config.yaml
train_examples: 22605
generator_norm: "groupnorm"
generator_block: "plain"
init: "trunc_normal_002"
optimizer: "adamw"
beta1: 0.5
beta2: 0.99
warmup_steps: 160
Rows from block 6 of the discriminator of a small GAN, named by matrix and row number. Rows with one number belong to one channel. Each number is 128 + 24 x the weight over its row's rms, rounded and kept within 0 to 255. All counts start at 0.
After each channel's rows are labels from the 100 images, of 14976, where the channel reaches its highest value: "strongest on" is what is common among them. Only what is clearly more common there than usual is listed. The data: short English words printed on busy colour backdrops.
# convs0: first 3x3 conv (discriminator.blocks.6.convs.0.weight, 96x96x3x3, each kernel summed), inputs 0-95
# convs1: second 3x3 conv (discriminator.blocks.6.convs.1.weight, 96x96x3x3, transposed, each kernel summed), outputs 0-95

convs0.53 [123 160  99 169 149 150 121 160 158 144 119 175 116 120 154 164 101 161 144 106 122 125  73 145 119 102 107 124 142 122 185 133 142 164 165 133 159 111 131 139 158 135 156 147 111 150 105 152 133  97 123 116 144  86 144 141 174 129 130 163 149  99 126  91 126  94 151 177 140 115 167 107 124 137 123 132 141 172 166 129  98 118 125 141 119 129 121 109 144 155 171 116 136 107 124 149]
convs1.53 [121 121 162 107  49 104  81 162 103  79 125  81 118 131 140 138 101 106 151 146 139 147 101 110 120 139 104 164 115 144 100 114 131 149 109 123 131 127 117  92 121 103 116 128 114 121 125  92 111 102  83 154 181 159 156 119 117 115 138 100 131 131 138  96  91 119  99 140 153  66 147 122 110 151 116  99 119 125  90 107 149 150 119 116 137 136 135 101 128 150 146 129 118 114 158 113]
strongest on: bold; white ink

convs0.68 [132 143 129 120 143 130 151 142 138 159 122 161 129 133 142 135 112 111 133 133 136  89 146 158  97 157 153 118 135 113 113 148 173 167 119 160 173 179 119 137 124 154 123 130 153 117 133 136 120 101 103 103 172  95 125 150 142 133 113 108  81 166 167 117 113 123 114  85 108  95 179 137 140 160 117 125 101  85 157 120 134 149 125 178 127 152  98 154 127  84  80 108 101 125 143 119]
convs1.68 [163 143 132 141 159 124 106 131 124 147 130 139 105 128 124 122 126 125 121 146 105 156 100  98 165  94 122  82 165 120 164 142 113  96 139 148 122 136 126 138 112 116 163 145 101 141 123 133 121 140 128 150 164  90 184 140 139 156 100 127 135 175 142 146 160 167 153  73 140 116 109 154  71 170 160 141 132 128 167 180 163 116 125 117 119 120 139  86  92 115 149 107 134 123 125 115]
strongest on: white ink; green ink; the letter b

convs0.32 [145  90  94 151 137 133 110 134  68 157 106 109 150 145 130 143 157 116 109 131  81  92 189 152 124 119 174 122 151  81 141  95 122 132  95 106 120  98 121 119 133 139 112  76 124 160 101 119 124 121 109 148 137 124 150  91 113  88 103 109 108 124 104 152 142 112 116 112 117 137 111 135 102 168 128 187 114 101 113 138 148 129 131 100 134 117 132 136 109 131 159 134  87 163 118  98]
convs1.32 [165 125 127 139 150 214 153  94 152 148 134  95 136 132 160 155 111 140 119 146 129 101 121 150 102 113 129 135  93 150 146 148 100 112 162 106 125 124 139 142 128 104 181 134 138 127 107 127 107 128 138 112  94 125  93 135 139 128 128 135 128  97 135 156 103 127 151  86 101  93 107 151 157  97 131 155 171 147 181  96 120 151 117  91 108 107 130 146 102 138 109 115 123 166  87 144]
strongest on: white ink

convs0.62 [140 120 163 126 144 122 165 133 127 110 127 154 139 123  98 111  89 104 138 125 121 189 113 106 114 184 105  91  92 177  73 127 147 149 115 122 146 120 126 129 142 160  89 166 114 112 129 158 142 141 101 164 140 109 131 130 130 116 143 123 110 146 145 141 123 122 139 150 105 138 130 118 152 175 109 129 186 122 126  75 165 107 139 112 180 118 147 107 161 126 121 103 118 113 108 154]
convs1.62 [117 137 133 137 125  84 145 128 104 130 109 114 107 161 135 129 145 141 140  89 182 108 121 130 131  77 134 139 114 141 111 115 131  88  88 111 150 101 158 117 109 128 166 145 114 104  97 154 129 116 129  39 159 108 121 113 150 112 107 132 123 120 139 113 128 139 128 115 136 113 146 125 116 141 129 150  97 169  85 130 104 124 103 114  99 116 109 168  80  86 140  78 131 109 109  94]
strongest on: bold; white ink; black ink

convs0.87 [156 151 120 161 114 140 132 124  94 164 123 141 136 128 133 142  98 171 144 140 165  89 172 138 124 150  83 106 155 120 111 161 114 125 172 121 122 106  98 136 117  97 109 105 133 100 187 124 125 130 144 137 175 124 121 180 148 127 151 165  97 161 113 149 105 130 152 157 177 118 156 146 178 147 128 110 142  89 155 124 112 123 136 151  81 140 122 136 108 120 140 145 118 127 107 139]
convs1.87 [102 141 107  77 128 102 154 145 147 106 156  99 149 147 124 128 150 168 108 151 140 170  92 113 123  94 116 134 137  76 116 131 142 127 148 124 103 140  95  85 112 103 121 113 188 104 118 141 100 114 149 136 138 120 123 144  98 157 136 118 158  97  96 118 123 175 149 130 151 130  93 150 115 177 139 125 161 108 118 147 176 109  96  89 156 103 130 130 155 151 133 143 129 115 139 159]
strongest on: bold; white ink; black ink

convs0.75 [151 137 102 157  96 141 125 114 129 129 144 171 123 148 126 141 128  94 117  89 135 129 118 156 115  92 137 130  86 148  92 104 126 174 115 116 119 150 121 167 156 145 168 118 188 132 149 131 135 133 176 101 140 110 123 143 101 138 145  98 154 126 125 132 154 107 141 132 170 188 138 122 133 133 111 144 100 112 115 127 140 158 134 164 113 162 157 152 144 118 129 142 129 130 204  88]
convs1.75 [145 142 169 125 172 117 133 159  98 149 120 107 164 116 108 161 169 131 158 150 135 154 110 111 152 151 110 108 117 113 167  91 108 130 199 111 129 103 126 115 177 159 153 118 147 137 115 140 160 122 106 130 158 150 153 129 131 150 139 165  93 135 120 129 108 119 111 144 140 125 126 114  92 139 164  91 107 110 145 107 111 115 163 125 142 128 137 111  71 180 111 102 146  95 123 115]
strongest on: white ink

convs0.16 [151 140 100 131 120 116 105 143  77 163 117 185 153 164 137 132 105  93 115 132 120 121 139 159 110 109 178  99 149 104 114 111 140 168 139  97 137 162  97  95 121 129 121 127 152 148 105  90 159 144 129 106 128 122 146 129 139 149 104  97  96 142  85 101 136 104 119 102  88 149 119 147 143 158 103 164 134 159 109 108 110 103 167 183 113 136 125 104 123 116 133 146 145 109 140 165]
convs1.16 [103 144 124 130 146 109 113 150 123 162 123 136 151 157 134 127 144 136 157 128 167 146  55 160 110  98 156 138 170 158 182 111 102 152 121 135 100 146 146 122 129 106 155 163 165 144 139 133 145 159 137 144 128 126 114 154 165 133 139 162 124 153  68 133 125 117 149 123 128 132 140  95 124 148 122 141 131 150 106 157 104 166 142 114 137 155 101 134 101 142 191 103 179 128 121 113]
strongest on: teal ink; green ink

convs0.13 [ 91  89  93 168 108 149 117 135  93 150 177 133 159 123 123 136 133 116 140  98 164 102 156 121 159 107 155 143 127 112 167 112 119 106 155 119 117 120 117 105 144 109  90 132 194 141 136 115 139 107 128 105  81 123 148 123 136 108 118  93 144 100 107 155 143 139 158 108 126 160 142 172 137 136 114 178 132 102  93 114 135 122  98 169 124 151 120 160 119 118 150 141  96 159 119  92]
convs1.13 [101 139  80 141 128 156 126 142 155 128 148 119  69 106 148 144 117 109 110 161 139 109  98  94 116 120 147 131 145 180 138 157 109 129 154 100 105 110 112 138 119 120 208 104 151 149 143 129 143 142  92 175 140 148 102 158  92 129 144 163 124 146 134 140 120 153 132 103 106 139 134 107 148  99 131 127 160 108 159 111  88 153 123 113 108 130 130 123 135 152 130 111  97 156 169 171]
strongest on: white ink; pink ink

convs0.37 [138 107  77 107 165 118 135 102 120 148 117 101 128 121 134 112 142 106 124 147 121  93 145 148 132 105 170 148 143  83  80 121 138 120 142 127 135 158  94 127 140 132 145 140 141 142 150 129 134 133 154 191 127 129 153 125 118 156  74  88  81 124 105 147 151 136 121 146 160 139 132 166 166 132 132 132  72 122  80 110 109 116 141  71 140 119 149 134 142 142 149 106  88 120 163 122]
convs1.37 [172 135 142 116 153 170 153  82 104 178 176 141 138 118 146 148 150  98 149 146 175 114  99 185 153 150 138 125 138 135 110 116 132 130 186 166 122  95 112 153 116  93 168 123 134 128 118 156 128 138 127 108 139 140  85 122 144 169 143 144 135 149 108 135 139 144 164 131 134 160 151 179 131 110 122 114 121 145 127 148 119 159 123 133 129 118 108 160 115 135 133  71 135 130 112 154]
strongest on: white ink

convs0.7 [ 95 137 124 119 119  53 111 115  99 143 111 149 139 120 113 136 142  88 120 144 107 110 146 177 124 140 164 157 162 131 102 138  99 124 102 157 116 135 154 127 110 122 130 135 102 150 180 164 133 137 155 132 161 106 138 132 118 160 143 150 142 130 126 175 118 176 115 132  99 137 138 131 185 124 134 113  62 111 139  97 156 128 147  98 127 166 144 133 104 126 139 152 134  94 148 106]
convs1.7 [156 111 128 141 161 134 151 124 143 147 140 114 129 143 141 127 129 184 121 170 123 144  68 131  86 143 140 136 166 123 178 119 129  99 161 140 149  79 172 124 139 185 128 135 113 143 133 109 113 136 129 156 100 101 105 176 155 136 130 134 141 129  80 116 149 128 109 119 163 149 123 137 115 133 119 116 141 124 137 107 178 142 113  62 110 112 153  91 146 107 131  99 122 136 152 133]
strongest on: white ink

convs0.80 [102 167 122 134 137  90 110 106  97 157 155 122 128 139 124 107  86 124 128  90 141 131 172 118  87 109 159 147 135 145  83 110 122 182 104 122 117 138 132 119 128 135 125 158  86 157 128 178 131 157 127 144 132 116 136 159 108  75 118 123 137 118 104 102 143 165 138 131 179 119 123 126 138  81 119 115 131 141 130 128 179 113 163 153 153 165 133 118  95 169 129  91 124 136 161 142]
convs1.80 [115 177 149 101 112 114 191 150  85 101 132  85 134 141 113 124 146 102  99 104 114 133 115 103 109 120 148 142 160 142  95 112 186 109 141 100 143  80 113 180 155 150 126 139 149 136 132 158 142 116 151 134 120 133 110 116 108 136 138 133 133 162 152 134 144 102 119 173 163 123 182 104 156 107 147 137  78 120 134 107 123 128 137 128 157 102 114 125 113 117 107  90 153 132 149 111]
strongest on: bold; white ink; black ink

convs0.34 [148 136 148 112 137 134 134  94 133 120 108 143 103  91 131 143 182 136 144  94 106 116 169 117 168 162 168 133 119  96 160 135 158 127 129 189  77 110  91 118 105 104 128 100 119  64 138 120 105 160 105 109 128 148 114 119 133 110 131  78 107  85 157 119 115 121 124 127 132 151 152 124 123 153 129 137  73 123  96 146 148 104 136 125 112 112 120 155 157 116  89 148 138 113 136 114]
convs1.34 [123 131 133 185 148 157 164 123 128 122 123 112 166 150 141  79 132 113 118 117 116 172 132 113  96 187 165 128 126 102 177 117  76  80 167 130 110 172  81 116 120 104 164 140 138 129 126 127 127 130 116 170  96 111 158 106 145 138 142 154 127 127 114 142 133 148 120 106 118 149 124 131 110 126 117 126 132 106 134 102 108 150 156 102  89 123 163 143 127 135  86 150 137 160 134 164]
strongest on: bold; orange ink; yellow ink

convs0.67 [140 122 134 155 125 123  97  72 110 163 112 103 110 112 121  60 133  92  87 126  81  96 133 111 115 144 173  89 142 123  63 133 110 143 178 143 141 133 114 134  95 127 114 147 142 138 134 132  98 111 100 129 130 120  80 152 128 128 131 127  81 173 107 116 138 136  99  92  85 114 144 134 119 118 126 134 113 100 135  98 148 133 121 173 125 153 133 122 125 161 133 124 125 108 141 102]
convs1.67 [138 140 126 115  84 144 164 165 133 116 154 149  93 113 111 126 101 146  86 116  85 111  72  82 159  77  92 132 131  86 150 128 107 132 159 124 127 100  93  99 133 113 130 107 162 136 124 130 122 136 139 157 118 106 111 176 170 141 116 122 159 133 143 127 112 141 143 134 133 105 118 140 110 133 121  74 107 119 124 124 126 102 100  89 121 146 105 104  92 149 144  96 136 154 155 165]
strongest on: teal ink

convs0.14 [128 163 111  95 163 101 112 130 115 152 135 171 131 146 122 143 154  97  93 158 111 105 110 103 117 123 124 106 116 135  79 100 105 185 150  83 143 134 150 131 171 110 135  87 134 126 127  91 108 112 172 110 116 108 118 151  89  85  99 108 110 123 105 145 139  80 134 146 128 156 143 115 120 162 105 116 176 124 141 117 133 162 147 117 137 127 114 142 146 155 122 150 127 112 178 107]
convs1.14 [152 136 159 158 116 155 116 163 133 114 114  85 134 134 143 153 143 141 149  97 146 126 120 146  74 105 122 144 132 141 158 171  95 182 146 158 117 106 101 132 175 101 123 147 125 124 173 172 144  86 121 117 140 106 168 125 165 124 162 153 159 114 105 123 139 103 109 151 146 151 151 143 104 123 140 110 124 162 160 130 153 103 126 161 154  99 155 140  92 153 144 106 144 117 115 107]
strongest on: teal ink

convs0.52 [119 137 101 117 124 142 134 177 104 125 108 162 181 152 109 141 135 122 124 129 163  99 138 121 101 116 124 121 125 100 156 125 110 195 131 142 159 172 131 110 119 138 153 126 142 124 125 119 126 165 103  91  86 131 129 125 122 100 119 122 158 113 132 150  96 127 168 136  77 199 126 154 133 134 128 142 125 121 142 115 131 119 146 132 195 115 134 152 116 146 125 170 106 121 162  78]
convs1.52 [127 134 140 158 137 171 155 136  93 118 103 102 134 135 146 151 139 147 152 146 153 100  92 118 124  94 136 152 183 148 114 132 101 125 120 132  96 135 143 145 169 140 103 134 179 119 203 148 164 148 111 160 142  99 147 159 124 194 100 149 101 169  99 167 140 150 139 102 135 119 151 100 128 133 143 127 151 119 138 121 141 144 131 101 119 115 136 156 117 131 170 139 131 140 112 141]
strongest on: teal ink; white ink